Weights of a small CTC image transcriber: patch size [4, 4], 90422 training examples.
Rows from block 6 of a small CTC image transcriber, named by matrix and row number. Rows with one number belong to one neuron. Each number is 200 + 20 x the weight over its row's rms, rounded and kept within 0 to 999. All counts start at 0.
After each neuron's rows are labels from the 100 images, of 14976, where the neuron reaches its highest value: "lies over" is the class under the peak. Only what is clearly more common there than usual is listed. The data: short English words printed on busy colour backdrops.
# fc1: MLP up (model.blocks.6.mlp.fc1.weight, 1152x384), inputs 86-128
# fc2: MLP down (model.blocks.6.mlp.fc2.weight, 384x1152, transposed), outputs 86-128

fc1.404,241,182,226,199,214,209,238,193,187,165,227,195,215,167,189,215,193,198,215,162,215,217,191,214,216,225,133,231,223,161,218,201,214,202,179,215,215,229,176,189,197,222,186
fc2.404,188,247,171,162,198,209,185,212,244,236,204,207,205,216,244,202,230,215,201,208,174,201,231,250,158,193,210,156,189,182,186,214,215,217,211,229,178,211,187,207,219,214,184
lies over: letter l

fc1.1,205,187,182,268,193,209,202,208,188,234,184,181,209,198,181,207,171,187,188,191,211,168,210,199,202,204,182,209,200,182,192,182,185,199,200,203,183,208,202,185,206,208,148
fc2.1,188,207,185,262,145,198,210,210,192,220,204,186,209,221,209,209,210,180,200,198,192,192,195,190,188,184,179,183,157,210,177,190,229,230,204,195,159,219,213,172,178,222,230
lies over: letter s

fc1.736,219,204,233,200,212,201,238,184,192,226,191,213,189,184,232,203,193,258,199,201,171,184,207,203,218,212,196,245,220,196,175,216,173,185,196,226,181,216,199,221,205,178,198
fc2.736,200,186,199,213,206,190,212,218,208,198,186,169,211,193,184,194,264,200,207,195,228,207,212,170,195,192,200,216,250,193,215,230,222,191,194,225,234,223,201,206,208,192,171
lies over: letter k

fc1.93,225,200,229,207,184,179,217,205,214,215,187,171,230,199,181,172,179,223,194,211,165,200,171,205,221,212,202,195,168,167,179,188,179,183,193,172,194,199,184,172,198,174,186
fc2.93,193,193,198,177,208,180,226,202,176,197,240,200,194,240,224,206,238,227,201,191,218,203,201,196,213,215,159,201,212,209,182,184,154,214,193,176,246,229,199,232,161,199,204
lies over: letter o

fc1.460,210,170,200,226,226,202,187,223,201,192,216,193,223,208,158,177,201,224,217,209,225,197,191,170,235,183,194,176,188,229,197,200,181,169,184,177,225,221,219,252,186,214,220
fc2.460,215,194,200,159,242,195,182,193,234,201,195,241,213,193,218,207,193,182,211,182,183,209,195,178,184,219,227,203,187,192,205,215,185,199,184,207,217,180,195,211,174,234,186
lies over: letter g

fc1.170,190,193,209,203,161,189,221,182,188,216,231,188,172,193,220,236,204,209,185,195,202,187,184,222,195,208,187,213,184,236,192,204,219,212,174,249,200,176,191,228,182,203,206
fc2.170,206,176,193,214,186,188,195,185,182,204,177,210,173,195,196,220,171,229,179,205,193,188,189,211,235,190,207,197,199,165,193,191,229,203,182,231,213,204,193,219,181,198,175
lies over: letter k

fc1.70,192,172,191,249,173,179,184,180,169,217,171,209,203,192,178,188,203,199,213,184,239,236,208,193,223,217,204,199,195,177,184,195,185,177,224,195,194,170,198,166,212,156,239
fc2.70,214,222,165,219,181,181,183,177,212,191,200,199,246,198,165,173,184,205,224,185,196,240,178,223,177,234,188,206,176,199,210,141,236,155,194,215,221,221,226,172,185,195,189
lies over: letter r

fc1.489,201,186,194,203,234,201,190,210,203,222,211,220,230,232,207,225,198,238,199,185,202,207,178,170,182,214,182,183,185,184,196,183,208,202,203,193,196,200,213,231,187,195,202
fc2.489,181,211,165,212,207,171,215,207,190,188,185,194,200,248,208,187,225,179,196,213,171,207,168,202,176,200,184,183,187,203,206,194,198,191,198,198,219,199,218,171,238,206,211
lies over: letter w

fc1.559,184,206,201,217,166,194,214,154,192,176,194,216,200,202,230,211,190,190,215,210,190,196,181,229,187,220,191,196,205,208,241,202,220,232,186,209,205,219,221,217,204,210,186
fc2.559,202,226,174,181,209,213,177,207,192,225,224,223,193,206,211,169,206,191,196,234,174,194,197,171,189,195,184,244,218,190,180,196,177,194,208,202,184,189,187,216,194,192,185
lies over: letter w

fc1.649,185,204,229,212,213,202,245,178,207,213,179,193,181,176,208,211,182,180,218,196,201,221,199,197,213,198,229,193,193,210,189,191,211,183,178,199,195,173,166,151,200,186,195
fc2.649,203,196,192,192,176,172,195,222,218,183,244,187,168,218,204,204,226,197,195,198,224,201,214,224,166,190,158,197,221,188,161,186,195,201,235,206,209,180,175,196,269,214,205
lies over: letter e

fc1.25,204,217,220,210,199,217,217,159,185,175,182,189,205,193,191,168,206,201,172,191,195,192,208,219,194,199,174,185,222,204,205,199,218,169,207,199,213,207,167,204,179,221,207
fc2.25,214,196,206,218,222,195,191,203,198,257,191,162,148,187,210,186,147,209,205,249,205,216,170,179,237,190,240,199,224,177,173,177,180,170,209,181,225,217,191,207,189,213,215
lies over: letter e

fc1.506,193,218,197,186,201,185,211,224,189,198,201,232,169,207,208,186,206,238,208,202,234,214,220,216,206,204,199,200,199,230,192,201,225,183,211,206,176,220,206,193,166,178,199
fc2.506,186,186,211,234,234,204,178,192,164,201,196,210,185,198,206,191,217,151,203,153,189,186,153,178,188,216,202,197,251,210,204,193,170,182,190,196,186,241,220,186,213,194,187
lies over: letter t

fc1.85,217,149,214,187,229,192,217,219,210,210,233,201,171,233,197,217,184,213,241,210,228,218,220,203,157,166,197,187,181,163,188,194,179,191,205,179,213,196,153,198,167,214,210
fc2.85,224,196,218,251,190,236,208,178,222,181,203,197,182,177,191,200,213,168,183,190,215,216,181,195,195,195,210,185,214,220,199,153,246,190,169,176,161,200,170,189,192,200,225
lies over: letter e

fc1.596,185,190,208,168,191,195,216,190,201,186,210,202,189,212,219,139,195,172,194,224,206,192,207,174,245,192,195,178,205,198,200,210,204,203,181,206,214,227,169,186,192,167,208
fc2.596,219,199,195,186,222,189,190,233,209,203,210,225,168,184,203,200,232,200,184,190,220,224,168,177,217,206,212,225,212,195,185,210,202,165,190,147,184,210,212,225,208,202,205
lies over: letter w

fc1.315,198,167,193,247,198,214,214,200,210,248,202,197,196,187,198,228,203,213,208,181,156,191,222,227,195,206,163,189,178,171,205,168,196,177,217,206,204,204,189,151,208,214,212
fc2.315,172,219,197,219,207,177,163,225,197,169,209,207,209,208,177,212,218,192,190,236,200,182,206,217,188,201,227,177,217,202,247,205,212,204,191,199,179,206,192,183,170,215,226
lies over: letter y

fc1.281,226,188,205,221,210,170,226,196,218,210,220,209,189,196,209,196,203,184,183,167,180,184,205,173,215,178,231,203,151,204,185,191,185,196,201,187,222,163,214,223,223,197,156
fc2.281,187,213,177,183,207,221,205,172,196,207,180,236,215,186,237,220,216,228,222,213,190,171,196,204,215,184,198,225,204,198,178,201,180,188,182,245,220,196,189,191,219,161,197
lies over: letter n

fc1.335,210,203,216,241,226,182,193,216,205,182,204,198,206,222,215,175,178,211,188,166,186,201,153,203,212,182,202,162,206,237,205,201,193,226,187,201,237,227,216,220,219,182,217
fc2.335,189,239,201,156,207,203,226,196,186,187,231,208,214,191,166,191,175,188,228,214,211,197,205,141,214,176,194,198,239,168,232,186,204,183,181,204,191,194,213,191,190,197,221
lies over: letter t

fc1.483,186,199,202,196,194,224,179,203,204,227,183,194,183,217,223,168,164,196,191,185,167,244,177,185,200,197,190,210,188,197,196,183,185,168,197,217,220,181,190,209,178,198,194
fc2.483,199,206,189,170,199,225,216,175,178,190,156,184,175,205,213,218,219,219,186,190,222,239,181,212,148,163,193,201,181,200,221,177,231,236,190,204,233,208,166,233,188,228,192
lies over: letter o

fc1.751,200,225,208,210,239,203,209,179,210,217,230,198,191,170,152,199,185,192,200,196,206,170,193,191,186,194,227,202,131,185,172,232,213,204,197,202,195,218,183,219,221,211,202
fc2.751,211,165,188,181,219,174,192,226,190,187,191,215,200,194,200,205,206,225,194,158,196,158,205,170,213,193,209,225,168,223,217,237,231,177,168,197,171,210,201,216,228,146,194
lies over: letter n

fc1.371,178,166,223,194,221,222,200,206,208,189,194,198,194,237,227,163,190,169,175,180,237,212,209,192,219,182,189,212,185,191,175,217,218,228,208,196,187,193,158,186,183,269,236
fc2.371,213,210,218,181,198,174,193,234,173,225,217,204,189,238,224,198,187,173,233,185,199,193,203,162,250,165,198,183,229,204,201,202,180,220,218,160,190,191,189,194,202,204,211
lies over: letter s

fc1.634,161,172,206,194,201,202,190,184,204,195,214,185,189,186,177,179,199,187,178,208,177,274,188,207,239,193,173,184,201,191,221,207,220,200,200,207,196,213,204,209,158,197,190
fc2.634,241,208,211,207,229,208,189,221,209,238,192,213,225,212,214,211,202,190,202,218,194,203,230,182,198,211,207,203,192,191,198,192,189,205,186,183,176,158,157,219,177,154,183
lies over: letter e

fc1.144,196,184,203,175,233,205,174,202,213,218,172,199,186,178,206,185,204,164,185,182,181,199,191,177,193,191,224,212,213,165,182,229,215,191,197,196,199,202,214,216,184,220,181
fc2.144,190,205,179,215,201,197,154,202,177,189,179,218,190,220,198,207,170,186,207,187,211,228,196,183,196,195,186,220,202,227,246,197,208,231,201,225,211,226,223,205,186,176,197
lies over: letter n

fc1.550,193,190,200,191,166,200,227,160,197,206,225,188,194,213,175,188,216,193,207,159,180,201,217,173,207,182,178,180,241,183,199,237,180,202,184,215,195,216,260,195,207,222,174
fc2.550,186,231,196,243,195,171,154,207,208,200,185,208,198,184,183,231,210,200,231,229,196,215,191,185,187,204,213,198,194,185,178,182,192,163,198,228,208,207,185,179,198,197,184
lies over: letter k

fc1.322,189,196,225,192,175,211,202,198,203,231,207,207,196,214,204,186,198,204,228,202,180,201,189,198,188,223,163,178,195,202,226,148,193,175,182,182,218,227,192,212,221,188,236
fc2.322,246,215,185,184,179,213,211,174,178,233,192,173,190,207,187,249,209,235,202,176,197,191,182,203,202,186,208,183,201,214,221,191,224,223,190,225,201,201,194,205,202,202,221
lies over: letter o

fc1.717,193,209,183,216,209,230,196,186,239,204,204,199,206,217,230,171,193,200,219,215,232,254,187,176,198,221,217,176,211,211,204,202,207,232,188,176,191,179,206,209,245,154,198
fc2.717,198,204,198,182,203,233,194,197,199,194,192,210,196,168,160,218,224,188,189,194,195,211,213,202,207,189,197,218,216,221,183,198,148,175,190,224,181,194,233,181,169,189,187
lies over: letter m

fc1.266,212,205,196,195,219,188,192,218,232,221,192,215,190,197,191,198,195,189,146,209,196,206,176,209,228,214,171,187,182,197,223,197,207,228,215,213,161,244,209,203,214,203,168
fc2.266,189,195,191,165,205,196,233,189,196,189,209,214,190,200,205,209,187,203,187,199,203,211,187,185,204,208,194,192,209,196,181,199,192,220,163,194,200,168,209,206,191,227,174
lies over: letter a

fc1.53,213,188,194,230,179,196,243,207,214,216,213,217,213,209,198,243,187,200,190,175,180,178,215,205,187,162,257,209,179,204,192,215,238,177,208,229,186,185,184,222,224,192,204
fc2.53,200,195,198,229,197,193,167,202,165,174,190,225,206,242,220,159,232,177,201,214,226,243,207,193,178,218,200,230,205,239,211,192,229,225,163,184,169,202,221,210,207,158,170
lies over: letter n

fc1.564,165,208,213,164,180,206,201,196,225,227,242,188,192,202,215,235,177,235,188,180,222,160,173,124,216,193,205,196,188,237,204,195,206,217,235,221,185,188,205,246,234,172,228
fc2.564,204,186,191,222,198,206,173,217,148,181,177,230,193,189,223,215,198,204,197,200,204,247,206,214,183,200,200,221,173,203,195,215,198,224,202,172,203,217,206,230,231,226,201
lies over: letter w

fc1.714,212,213,205,204,164,173,210,192,223,192,181,211,174,181,215,169,206,210,214,174,218,222,235,186,193,210,196,218,224,236,215,169,205,196,212,174,211,206,198,183,206,179,180
fc2.714,200,207,184,205,202,229,204,171,208,205,194,232,190,208,232,211,224,211,202,212,233,211,200,184,186,191,194,184,191,163,185,182,217,178,212,188,209,208,207,179,167,188,203
lies over: letter t

fc1.553,214,203,202,180,233,179,198,217,196,187,229,202,183,223,206,182,197,193,229,224,192,194,167,206,221,192,167,202,194,208,229,239,217,231,197,165,197,221,196,198,220,164,197
fc2.553,172,171,205,180,198,244,149,196,178,213,177,215,168,195,175,175,173,179,182,128,217,215,202,230,170,205,207,199,172,197,228,224,202,180,209,183,216,222,179,201,203,200,205
lies over: letter m

fc1.695,157,200,172,200,226,176,220,191,196,171,223,190,194,173,199,199,205,213,214,220,207,197,199,207,208,187,188,185,244,209,207,184,187,209,198,211,180,227,211,181,208,194,200
fc2.695,211,215,212,197,213,201,179,157,167,226,162,186,219,203,160,188,199,219,210,233,210,229,179,215,204,237,220,140,205,168,230,192,201,200,181,257,198,211,191,185,176,224,203
lies over: letter p

fc1.492,179,204,178,198,253,190,193,166,209,235,183,218,180,226,206,219,187,210,207,161,225,273,191,239,191,224,159,211,192,219,211,207,196,228,202,242,208,188,176,164,166,223,213
fc2.492,248,172,197,229,187,229,210,187,170,201,182,199,189,223,173,186,202,210,206,232,213,166,205,233,161,225,197,199,233,178,216,211,203,198,180,192,195,184,191,194,178,150,244
lies over: letter r

fc1.374,193,211,205,196,167,142,209,180,209,199,194,225,206,214,172,202,215,202,239,214,205,209,214,198,219,178,151,194,202,204,167,185,209,230,193,206,164,212,205,199,213,219,194
fc2.374,232,181,201,172,224,202,197,217,203,206,208,217,178,168,224,203,206,157,197,227,231,217,187,188,231,218,197,148,203,209,211,219,168,200,221,225,215,210,223,223,179,153,210
lies over: letter d

fc1.562,229,203,216,198,211,198,189,205,205,209,211,222,185,195,246,170,206,212,233,198,237,170,200,217,170,176,177,205,208,188,208,205,195,174,215,226,204,171,198,194,235,180,174
fc2.562,192,203,186,203,195,197,225,200,167,181,195,189,147,201,205,191,198,201,203,198,202,215,177,145,203,184,187,199,203,182,209,189,175,178,156,196,200,203,217,196,183,232,245
lies over: letter w

fc1.12,201,178,200,194,196,213,197,237,179,210,202,190,177,204,223,213,214,202,191,227,220,190,220,173,183,204,183,217,218,222,173,219,231,206,179,211,215,218,196,198,205,156,252
fc2.12,128,204,214,180,229,205,179,245,179,197,202,188,199,198,175,203,191,159,183,165,208,225,207,193,207,224,206,210,256,168,180,224,214,183,210,191,192,228,208,203,209,222,236
lies over: letter w

fc1.384,130,203,179,210,238,211,190,202,204,202,216,220,212,195,215,182,187,207,185,223,169,200,203,199,192,250,178,185,223,179,198,199,210,214,212,215,220,189,208,215,219,201,188
fc2.384,238,183,194,190,165,195,188,205,176,216,199,181,190,193,232,186,196,211,198,183,242,211,174,199,186,141,231,176,191,209,195,213,201,176,202,165,214,212,204,178,198,191,185
lies over: letter w

fc1.177,182,193,173,203,187,162,180,189,230,200,185,178,221,196,213,201,212,183,204,163,233,212,177,214,196,223,231,162,209,180,184,205,204,248,203,228,190,217,214,201,187,183,210
fc2.177,199,196,201,184,202,221,212,169,183,226,236,169,201,186,167,194,192,198,213,239,204,206,190,198,179,191,210,202,206,209,226,199,196,224,225,190,222,208,182,200,194,200,219
lies over: letter a

fc1.369,164,194,203,211,175,200,197,199,196,185,207,195,197,236,189,191,191,220,210,185,241,209,193,183,209,207,187,208,172,199,167,240,239,177,225,218,199,219,188,218,231,151,226
fc2.369,199,221,229,195,196,232,200,211,210,189,226,211,224,165,176,197,206,169,195,189,189,222,206,224,183,210,208,201,220,190,200,208,187,201,206,175,208,226,163,210,215,192,210
lies over: letter m; letter w

fc1.124,174,214,224,212,170,210,169,219,154,201,174,178,216,232,227,175,208,194,201,195,185,181,200,228,209,165,176,191,191,176,210,228,214,203,163,229,202,195,229,194,213,188,171
fc2.124,217,211,194,188,208,203,194,170,176,200,208,203,190,212,211,168,242,209,169,193,174,234,196,216,171,226,236,207,208,197,191,224,190,199,240,181,202,210,184,216,204,202,209
lies over: letter k; letter p

fc1.388,202,204,242,200,234,182,200,174,201,272,198,225,191,223,242,198,216,199,212,204,200,190,168,191,193,204,209,197,199,213,202,184,170,168,227,215,169,207,192,216,230,187,215
fc2.388,215,205,178,193,194,177,213,180,198,176,221,165,209,194,200,178,212,218,178,180,223,169,200,195,226,203,169,232,192,210,211,186,188,222,165,167,230,198,194,186,223,162,216
lies over: letter e

fc1.496,207,203,158,210,191,170,177,178,196,180,207,172,190,199,207,193,205,200,221,182,220,253,232,189,205,211,198,179,249,197,212,211,211,209,173,202,184,190,149,197,218,213,184
fc2.496,229,216,212,240,161,175,181,201,191,230,211,253,187,189,168,184,208,155,221,175,196,186,193,202,215,204,189,214,223,163,199,209,196,153,197,197,190,203,172,167,173,189,203
lies over: letter r

fc1.606,223,203,192,200,216,216,199,187,227,189,197,199,178,216,172,217,205,213,225,180,224,231,173,180,197,200,232,208,206,199,209,220,185,219,216,222,198,218,161,203,184,218,186
fc2.606,164,213,210,184,221,186,221,183,200,216,188,206,196,174,198,185,222,203,197,208,202,205,208,174,202,215,189,193,190,166,196,178,191,174,184,221,186,183,192,150,193,202,205
lies over: letter e

fc1.208,202,177,201,236,237,189,183,220,183,204,192,207,207,252,187,195,201,208,202,203,209,287,186,205,198,216,167,211,228,197,201,198,177,216,160,199,218,156,237,190,202,198,174
fc2.208,174,200,208,207,188,195,215,176,176,206,193,226,220,208,190,189,180,204,199,164,214,216,201,196,163,264,201,201,170,198,193,212,185,189,222,254,198,239,171,152,183,189,240
lies over: letter r

fc1.761,189,211,211,209,201,179,211,206,258,202,186,188,230,193,196,226,210,195,200,184,186,203,211,208,185,204,176,156,182,197,196,214,224,192,197,229,200,189,204,206,212,238,210
fc2.761,193,189,192,168,202,170,205,186,218,152,208,189,205,219,223,202,207,222,186,208,204,189,197,203,189,202,217,175,233,226,214,212,186,208,175,186,203,183,225,219,215,189,189
lies over: letter d

fc1.94,176,202,213,201,219,235,179,199,175,192,231,199,238,223,210,240,205,172,220,233,184,251,216,194,184,204,182,202,203,214,201,175,207,212,208,222,157,212,206,221,198,175,167
fc2.94,207,197,174,180,206,188,205,265,199,227,178,199,207,216,238,219,204,201,197,201,188,239,196,191,197,190,169,211,197,204,189,222,218,211,202,199,183,191,228,219,233,197,195
lies over: letter n

fc1.495,186,206,214,223,239,201,178,177,240,232,227,210,190,200,205,184,209,221,193,184,224,213,171,194,206,218,206,179,201,236,183,197,190,206,184,180,199,229,241,226,191,219,217
fc2.495,187,206,193,154,149,199,169,178,179,186,205,236,176,192,204,192,241,209,209,165,211,193,200,209,192,236,234,203,218,193,192,201,268,180,174,203,193,201,176,200,201,185,190
lies over: letter t

fc1.233,208,205,209,218,185,169,219,199,184,213,210,148,198,240,194,229,223,180,176,194,175,175,200,191,229,189,181,231,219,236,226,188,231,188,184,194,240,224,197,182,171,200,224
fc2.233,171,194,192,212,189,208,201,226,178,232,196,222,233,243,189,189,210,163,181,204,178,204,170,244,188,211,191,212,183,184,234,132,196,215,192,199,200,198,185,199,191,204,221
lies over: letter s

fc1.20,158,228,217,206,191,209,191,188,207,194,204,206,233,203,194,206,189,178,192,198,210,173,215,203,208,150,204,216,196,199,226,205,224,179,190,173,221,179,204,245,178,178,185
fc2.20,211,216,202,213,178,230,185,204,189,213,195,206,212,208,211,189,217,192,201,173,171,200,198,255,190,197,174,142,168,250,228,173,181,224,196,171,203,225,156,216,187,211,181
lies over: letter s

fc1.614,186,200,199,268,213,205,182,187,210,188,209,163,191,187,185,212,162,203,177,185,193,176,234,201,179,206,202,200,209,211,209,205,208,178,189,218,190,165,235,189,182,196,209
fc2.614,157,221,202,282,187,185,213,180,179,186,219,194,210,206,188,202,198,191,191,198,168,190,160,217,207,194,218,205,186,170,207,190,193,187,219,196,199,219,211,230,209,205,201
lies over: letter o

fc1.246,163,205,208,197,207,227,184,206,201,218,201,173,207,201,215,230,198,213,189,196,222,234,181,214,199,207,198,210,220,234,160,228,189,190,206,180,181,195,246,180,157,202,217
fc2.246,217,202,204,228,200,223,195,190,211,178,157,219,242,224,236,169,172,209,239,204,180,185,222,159,213,199,207,222,245,175,195,197,178,211,171,211,204,201,192,187,190,196,192
lies over: letter r

fc1.158,197,190,190,213,205,201,195,205,208,206,214,219,213,193,207,187,230,183,212,242,190,229,171,160,222,212,215,227,182,182,196,167,217,215,202,207,206,194,256,211,169,183,245
fc2.158,187,177,212,176,213,229,185,202,222,186,197,140,183,195,191,181,177,188,199,201,209,168,247,181,218,185,187,217,198,202,184,222,201,201,229,168,191,196,182,235,205,191,208
lies over: letter a

fc1.156,182,183,163,224,179,219,198,194,214,204,222,205,221,195,159,193,249,153,201,198,179,198,179,182,226,187,206,219,195,220,200,159,193,181,200,263,213,199,206,158,154,224,211
fc2.156,210,231,222,176,224,210,162,223,223,217,216,187,191,204,235,190,166,195,188,178,182,176,189,169,189,190,211,193,195,217,214,198,204,184,217,162,157,214,186,180,204,178,174
lies over: letter s

fc1.43,217,203,186,154,216,199,228,198,234,223,212,218,192,189,200,227,205,185,205,177,183,190,192,201,197,202,217,193,235,225,195,222,213,201,213,200,192,204,201,214,174,199,196
fc2.43,180,186,201,169,190,226,191,207,153,181,155,192,179,224,189,219,227,218,216,200,181,175,216,181,204,198,227,200,195,196,210,239,212,217,181,174,209,214,230,209,213,180,210
lies over: letter n